config = dict(
    arch='dit',
    model='text-conditioned image flow-matching model',
    dataset='small charts drawn from random numbers',
    train_examples=101725,
    image_size=48,
    horizontal_flip=False,
    conditioning='text',
    objective='flow_matching',
    cond_dim=256,
    tokenizer='word',
    vocab_size=33,
    text_encoder_width=192,
    text_encoder_layers=8,
    text_encoder_norm='rmsnorm',
    text_encoder_norm_position='sandwich',
    text_encoder_activation='gelu',
    text_encoder_mlp_ratio=6,
    text_encoder_head_dim=48,
    text_encoder_fused_qkv=False,
    text_encoder_bias='all',
    text_encoder_qk_norm=False,
    text_encoder_parallel_block=False,
    text_encoder_inner_norm=False,
    text_encoder_positions='sincos',
    cond_dropout=0.1,
    logit_normal_time=True,
    norm='rmsnorm',
    activation='gelu',
    mlp_ratio=4,
    head_dim=32,
    fused_qkv=False,
    qk_norm=False,
    inner_norm=True,
    patch_size=[6, 6],
    layers=8,
    width=256,
    positions='relative_bias',
    optimizer='muon',
    muon_scale='original',
    lr=0.024,
    momentum=0.95,
    nesterov=True,
    orthogonalizer='newton_schulz_5',
    adamw_lr_other_params=0.00097,
    grad_clip=5.0,
    gradient_noise=0.3,
    steps=4400,
    batch_size=48,
    epochs=2.1,
    lr_schedule='cosine',
    final_lr_fraction=0.01,
    warmup_steps=130,
    weight_decay=0.03,
    adamw_weight_decay_other_params=0.05,
)
Rows from block 4 of the denoiser of a small text-conditioned image flow-matching model, named by matrix and row number. Rows with one number belong to one neuron. Each number is 50 + 12 x the weight over its row's rms, rounded and kept within 0 to 99. All counts start at 0.
After each neuron's rows are labels from the 100 images, of 14976 (inputs lightly noised), where the neuron reaches its highest value: "responds to" is what is common among them. Only what is clearly more common there than usual is listed. The data: small charts drawn from random numbers.
# fc1: MLP up (model.blocks.4.mlp.fc1.weight, 1024x256), inputs 0-127
# fc2: MLP down (model.blocks.4.mlp.fc2.weight, 256x1024, transposed), outputs 0-127

fc1.460:79 47 37 49 61 23 32 26 53 68 55 45 54 61 41 51 37 43 39 41 42 41 68 49 50 18 63 65 63 53 49 55 44 64 54 44 66 54 67 56 41 43 53 50 47 46 52 56 62 53 44 42 68 34 50 75 68 57 53 56 43 57 40 63 61 56 39 80 50 36 65 64 52 56 45 69 66 63 55 41 59 74 60 65 51 52 66 18 61 49 39 34 39 52 57 48 52 63 44 30 54 58 34 56 29 46 34 33 56 75 72 61 49 61 54 65 38 54 27 38 78 65 65 37 60 60 53 36
fc2.460:53 64 42 35 49 41 33 68 62 55 60 57 46 53 52 41 45 37 34 52 65 49 59 56 46 54 62 41 43 61 33 49 49 38 69 39 35 35 49 43 70 61 67 52 51 67 51 48 66 36 46 60 55 58 35 38 25 49 53 48 52 55 40 47 45 29 35 70 35 66 55 51 54 51 37 31 62 33 33 27 69 57 52 57 38 57 45 64 52 51 59 44 60 52 33 61 63 49 31 58 58 53 39 51 42 45 43 63 43 58 53 52 51 55 51 53 69 41 25 51 47 56 46 50 35 54 55 30
responds to: stacked bars

fc1.8:57 65 69 73 57 71 40 41 50 41 60 53 47 24 45 42 55 59 45 46 51 56 45 42 65 26 65 55 71 38 37 51 47 40 51 59 56 40 54 60 51 29 69 44 61 51 53 46 45 54 83 62 44 44 46 68 60 50 58 56 47 42 34 65 38 44 45 57 66 26 62 49 56 51 52 47 57 32 51 47 71 43 25 62 75 78 68 48 56 66 39 48 68 33 50 37 40 49 53 40 47 48 18 41 27 52 40 48 32 63 46 45 39 50 52 43 68 25 54 55 58 45 55 22 49 34 45 40
fc2.8:53 49 60 59 34 57 55 56 39 40 42 34 44 61 49 54 64 37 57 49 51 39 48 39 56 56 50 60 54 33 48 37 19 52 56 70 51 53 37 40 52 48 22 44 57 57 34 52 42 49 49 55 43 53 73 42 63 41 70 52 45 81 36 51 37 46 46 67 42 33 42 46 53 36 58 35 68 48 58 36 58 48 59 43 46 41 52 34 52 83 18 34 53 60 58 47 57 40 47 65 59 44 40 58 39 49 47 58 43 51 41 35 49 44 35 40 44 63 51 51 45 54 40 45 87 47 53 43
responds to: stacked bars; items: seven; items: eight

fc1.127:49 54 39 72 43 49 60 60 51 17 40 34 60 55 59 53 52 34 51 37 34 40 61 53 54 51 73 56 52 52 45 48 36 57 34 52 63 60 56 53 46 33 24 38 47 58 65 47 46 45 43 65 46 38 44 31 53 30 55 43 44 60 21 45 61 69 46 54 58 52 53 47 57 51 69 38 47 36 48 67 72 42 53 36 64 50 44 53 41 53 65 33 42 46 57 54 61 53 39 43 48 41 40 61 52 51 50 44 43 60 33 40 37 52 49 44 41 67 37 63 37 51 31 52 90 61 28 53
fc2.127:50 45 32 51 55 49 54 40 34 50 50 71 64 59 46 37 47 40 56 57 43 69 75 33 57 69 53 48 49 49 51 55 70 40 41 61 38 50 29 58 53 65 56 52 53 49 51 42 70 49 51 57 44 67 68 33 54 49 49 27 31 68 68 48 57 42 52 38 63 34 59 47 79 43 33 55 52 31 62 36 54 52 39 49 70 63 73 38 52 61 55 44 54 43 34 54 44 42 36 55 49 59 40 25 36 63 49 67 53 33 65 52 52 63 37 71 57 48 26 57 53 36 46 34 53 41 37 38
responds to: dark theme; stacked bars

fc1.260:48 59 56 73 67 48 50 63 46 60 38 36 61 31 47 47 55 54 39 57 41 48 65 55 71 61 52 57 37 46 35 68 46 42 42 57 72 21 52 29 59 46 54 57 67 52 29 49 55 41 43 50 57 58 41 31 21 50 48 49 44 32 62 45 49 51 39 49 50 47 57 36 34 55 67 41 53 53 58 26 41 42 65 34 54 41 64 39 55 43 50 45 93 55 61 68 44 70 52 43 39 62 34 58 47 57 20 87 57 66 27 61 61 32 42 39 43 50 56 56 54 40 58 33 34 71 57 38
fc2.260:55 31 40 55 50 45 41 52 66 40 30 42 45 71 50 58 37 52 43 52 67 67 45 56 44 46 50 26 39 45 44 51 56 59 59 62 47 56 50 48 63 55 36 75 49 49 73 51 57 58 52 46 40 57 49 39 79 58 43 38 27 31 28 47 48 42 52 50 59 55 37 59 50 46 51 63 45 63 39 46 51 66 60 48 34 32 35 75 47 45 64 39 45 56 53 33 45 23 50 60 42 59 53 73 58 21 53 49 58 29 57 63 24 60 33 46 40 46 28 51 69 56 37 50 49 46 29 47
responds to: dark theme

fc1.552:45 41 53 45 47 32 51 64 62 55 38 60 55 48 52 26 37 53 43 47 59 43 51 38 27 46 62 48 55 36 66 58 45 32 46 47 50 49 63 47 36 53 69 37 51 60 46 34 77 57 36 43 52 62 64 37 32 63 77 48 47 38 63 50 50 45 48 48 34 53 60 68 55 42 50 49 80 62 29 56 59 70 31 40 37 67 55 49 50 55 54 49 45 44 45 74 48 61 70 42 59 37 44 52 64 36 28 25 70 50 46 44 58 62 49 51 54 66 63 45 45 39 45 66 11 44 37 61
fc2.552:46 55 81 57 28 46 55 41 37 55 50 47 55 19 42 45 30 39 38 41 64 56 68 58 75 45 60 70 52 39 45 61 43 59 60 31 42 43 57 49 49 60 47 61 31 54 58 35 57 42 49 61 61 42 50 62 52 51 36 37 35 34 34 48 44 60 44 54 40 45 61 52 31 58 22 60 50 68 47 36 50 56 48 44 55 55 50 48 36 51 41 62 62 61 50 53 37 39 49 46 62 63 48 69 23 52 33 25 58 63 28 54 40 76 47 64 42 40 53 44 40 39 71 77 39 32 45 83
responds to: lollipop chart

fc1.594:53 19 53 50 35 47 36 18 46 54 82 46 55 38 55 60 52 29 56 57 53 58 48 61 48 43 45 51 50 43 44 61 50 69 67 56 39 42 45 59 41 60 51 53 63 43 47 50 24 42 37 49 50 52 66 62 42 56 75 51 57 39 35 41 34 31 45 56 54 58 44 56 80 51 51 55 56 39 54 44 45 51 63 50 42 42 56 42 48 45 49 52 52 48 55 38 48 62 35 38 49 19 44 69 70 50 63 41 38 20 41 56 54 49 45 38 47 39 59 43 63 38 53 45 21 57 46 30
fc2.594:46 43 59 35 55 47 57 39 58 46 49 47 72 48 44 31 56 23 52 55 51 50 67 45 32 52 46 37 38 58 29 49 67 61 30 50 53 58 57 49 41 67 66 55 52 51 43 31 69 66 64 41 67 50 46 66 52 55 56 53 37 61 49 72 50 48 69 68 83 52 41 60 37 39 82 52 38 47 49 58 39 53 47 45 55 58 41 37 47 52 52 57 42 43 94 27 52 50 53 76 60 48 40 38 40 41 37 58 74 49 33 30 60 52 56 42 37 36 67 74 54 50 61 71 47 51 37 45
responds to: dark theme

fc1.276:70 38 60 62 58 40 46 37 56 59 27 56 64 55 48 32 57 56 60 37 50 37 31 38 57 42 42 60 41 80 59 64 53 65 59 52 60 60 63 44 66 56 33 39 43 58 40 40 56 54 72 63 28 56 49 61 48 77 44 42 50 61 65 54 61 31 44 62 45 60 49 63 30 54 63 64 49 62 62 46 56 51 62 31 45 55 47 68 30 55 78 52 51 90 41 39 62 53 22 53 50 59 64 43 56 54 39 64 43 38 57 56 51 48 44 29 59 64 30 40 66 28 52 63 67 48 34 53
fc2.276:50 51 34 40 43 60 57 51 48 55 52 40 94 43 39 44 55 63 53 62 37 33 41 36 53 71 54 55 62 22 59 37 59 52 24 31 39 65 49 43 39 57 72 39 45 49 31 47 61 62 43 59 62 63 32 61 64 53 47 49 60 54 70 44 46 54 63 50 62 51 21 57 30 52 62 75 51 47 38 35 58 51 61 47 58 47 46 42 44 33 42 68 38 60 52 52 54 41 55 61 52 70 60 59 63 47 75 52 34 60 62 51 54 50 51 38 49 45 44 49 43 72 57 60 49 47 59 55
responds to: lollipop chart; radar chart

fc1.48:40 49 29 45 58 51 56 60 37 65 61 50 47 58 71 55 55 42 55 64 55 42 54 43 45 28 61 54 25 73 53 60 45 53 50 56 62 42 48 42 54 53 46 40 65 36 36 37 33 43 44 32 55 42 54 53 29 50 63 46 52 57 62 59 56 32 30 58 67 40 38 47 49 48 63 71 38 37 44 47 41 62 57 70 39 67 33 49 39 52 67 55 62 66 70 66 61 59 78 34 58 42 43 45 35 58 42 53 74 71 35 75 48 51 35 56 45 37 51 43 42 68 70 67 34 39 37 64
fc2.48:54 57 53 43 60 57 42 50 59 37 68 56 48 84 50 29 41 65 61 52 46 58 39 49 55 57 47 45 35 47 46 39 55 50 58 61 55 43 67 60 60 48 50 56 48 52 70 53 60 46 53 59 45 51 63 60 56 57 37 43 60 30 62 33 45 53 53 63 70 49 33 49 60 61 34 54 63 59 62 54 58 45 77 45 47 55 62 61 44 34 64 48 26 69 41 66 46 36 36 41 55 48 47 51 77 59 44 28 46 67 46 52 55 52 55 65 33 55 57 39 28 57 69 68 32 43 47 14
responds to: dark theme; grid lines

fc1.68:51 65 57 54 51 33 29 55 46 73 46 61 42 65 71 34 53 59 52 75 43 50 71 63 70 65 54 65 45 64 52 36 59 38 42 68 61 49 52 50 52 45 58 47 70 45 61 51 53 42 55 56 52 13 54 57 39 50 45 41 31 58 67 53 42 40 59 46 51 31 45 53 52 26 46 63 34 61 51 50 66 44 46 58 40 68 44 57 49 39 45 30 51 38 30 50 73 54 57 61 62 56 33 62 75 55 47 56 52 55 40 67 58 46 42 44 49 43 68 45 53 44 41 54 49 43 57 73
fc2.68:46 61 38 49 56 49 49 59 41 64 54 60 56 63 37 50 64 37 51 50 39 39 43 41 40 38 41 42 62 71 22 52 53 52 54 66 45 47 46 45 49 52 50 51 55 51 23 74 38 71 63 46 42 52 44 56 47 53 44 61 35 44 43 44 47 53 55 55 48 54 46 28 47 61 44 31 82 46 54 68 53 45 67 64 58 30 14 74 71 55 43 40 47 58 41 65 67 51 41 86 61 53 57 43 43 44 55 43 52 73 57 49 48 43 13 48 46 46 59 56 47 44 33 62 22 32 52 46
responds to: stacked bars

fc1.265:37 48 44 36 33 36 43 47 66 49 18 29 40 62 40 46 56 47 52 44 28 69 33 43 44 51 57 57 62 39 63 61 53 47 37 65 59 65 32 47 54 47 47 49 55 45 55 21 41 21 45 69 44 44 50 27 46 59 22 63 65 56 47 63 38 62 36 74 64 53 37 42 52 48 43 53 36 50 61 52 64 50 44 64 39 36 54 54 61 31 66 55 56 51 73 60 58 45 41 34 62 75 42 41 53 30 45 34 66 52 50 43 35 44 59 36 62 36 45 44 45 48 39 59 65 50 66 55
fc2.265:53 50 49 51 45 52 61 39 65 44 52 42 55 69 61 43 38 37 63 54 49 41 44 55 70 59 41 55 35 47 54 53 52 46 53 38 42 71 45 51 63 66 30 65 58 49 52 53 71 53 49 39 70 62 65 73 66 46 49 79 46 41 49 19 70 55 65 55 37 43 59 58 45 53 51 58 49 50 43 74 38 26 62 53 70 44 56 51 41 60 64 48 35 62 33 34 46 40 67 59 33 47 52 63 57 28 67 40 53 37 32 61 52 61 69 53 56 42 64 43 57 58 58 42 43 58 39 68
responds to: dark theme; radar chart

fc1.246:45 40 74 56 41 53 52 52 28 57 21 35 53 62 55 40 37 63 38 50 32 37 42 57 64 40 36 22 33 53 57 64 42 70 54 39 54 50 41 58 46 55 42 41 66 52 51 47 53 55 56 59 64 58 55 48 63 65 40 48 63 31 70 29 49 66 53 41 29 47 68 42 53 67 41 48 57 37 69 58 52 41 49 34 56 69 45 73 66 35 71 54 30 58 59 41 51 47 36 48 52 70 35 66 57 47 47 46 33 53 38 49 59 32 56 33 31 35 58 46 63 47 44 54 49 47 53 43
fc2.246:44 57 47 65 47 46 57 52 59 51 37 45 32 39 47 64 70 63 67 84 80 38 55 45 67 47 27 52 35 48 37 64 61 69 48 55 36 55 26 59 46 55 57 56 57 55 43 67 45 46 55 41 40 47 66 45 32 40 53 38 51 43 46 37 53 36 50 34 57 36 62 40 52 51 58 52 84 71 57 40 58 42 58 48 43 69 59 38 32 53 41 48 32 49 69 55 59 35 53 51 31 71 52 66 52 70 57 36 24 38 47 70 59 64 47 45 53 73 49 46 52 47 51 37 36 36 80 58
responds to: dark theme; stacked bars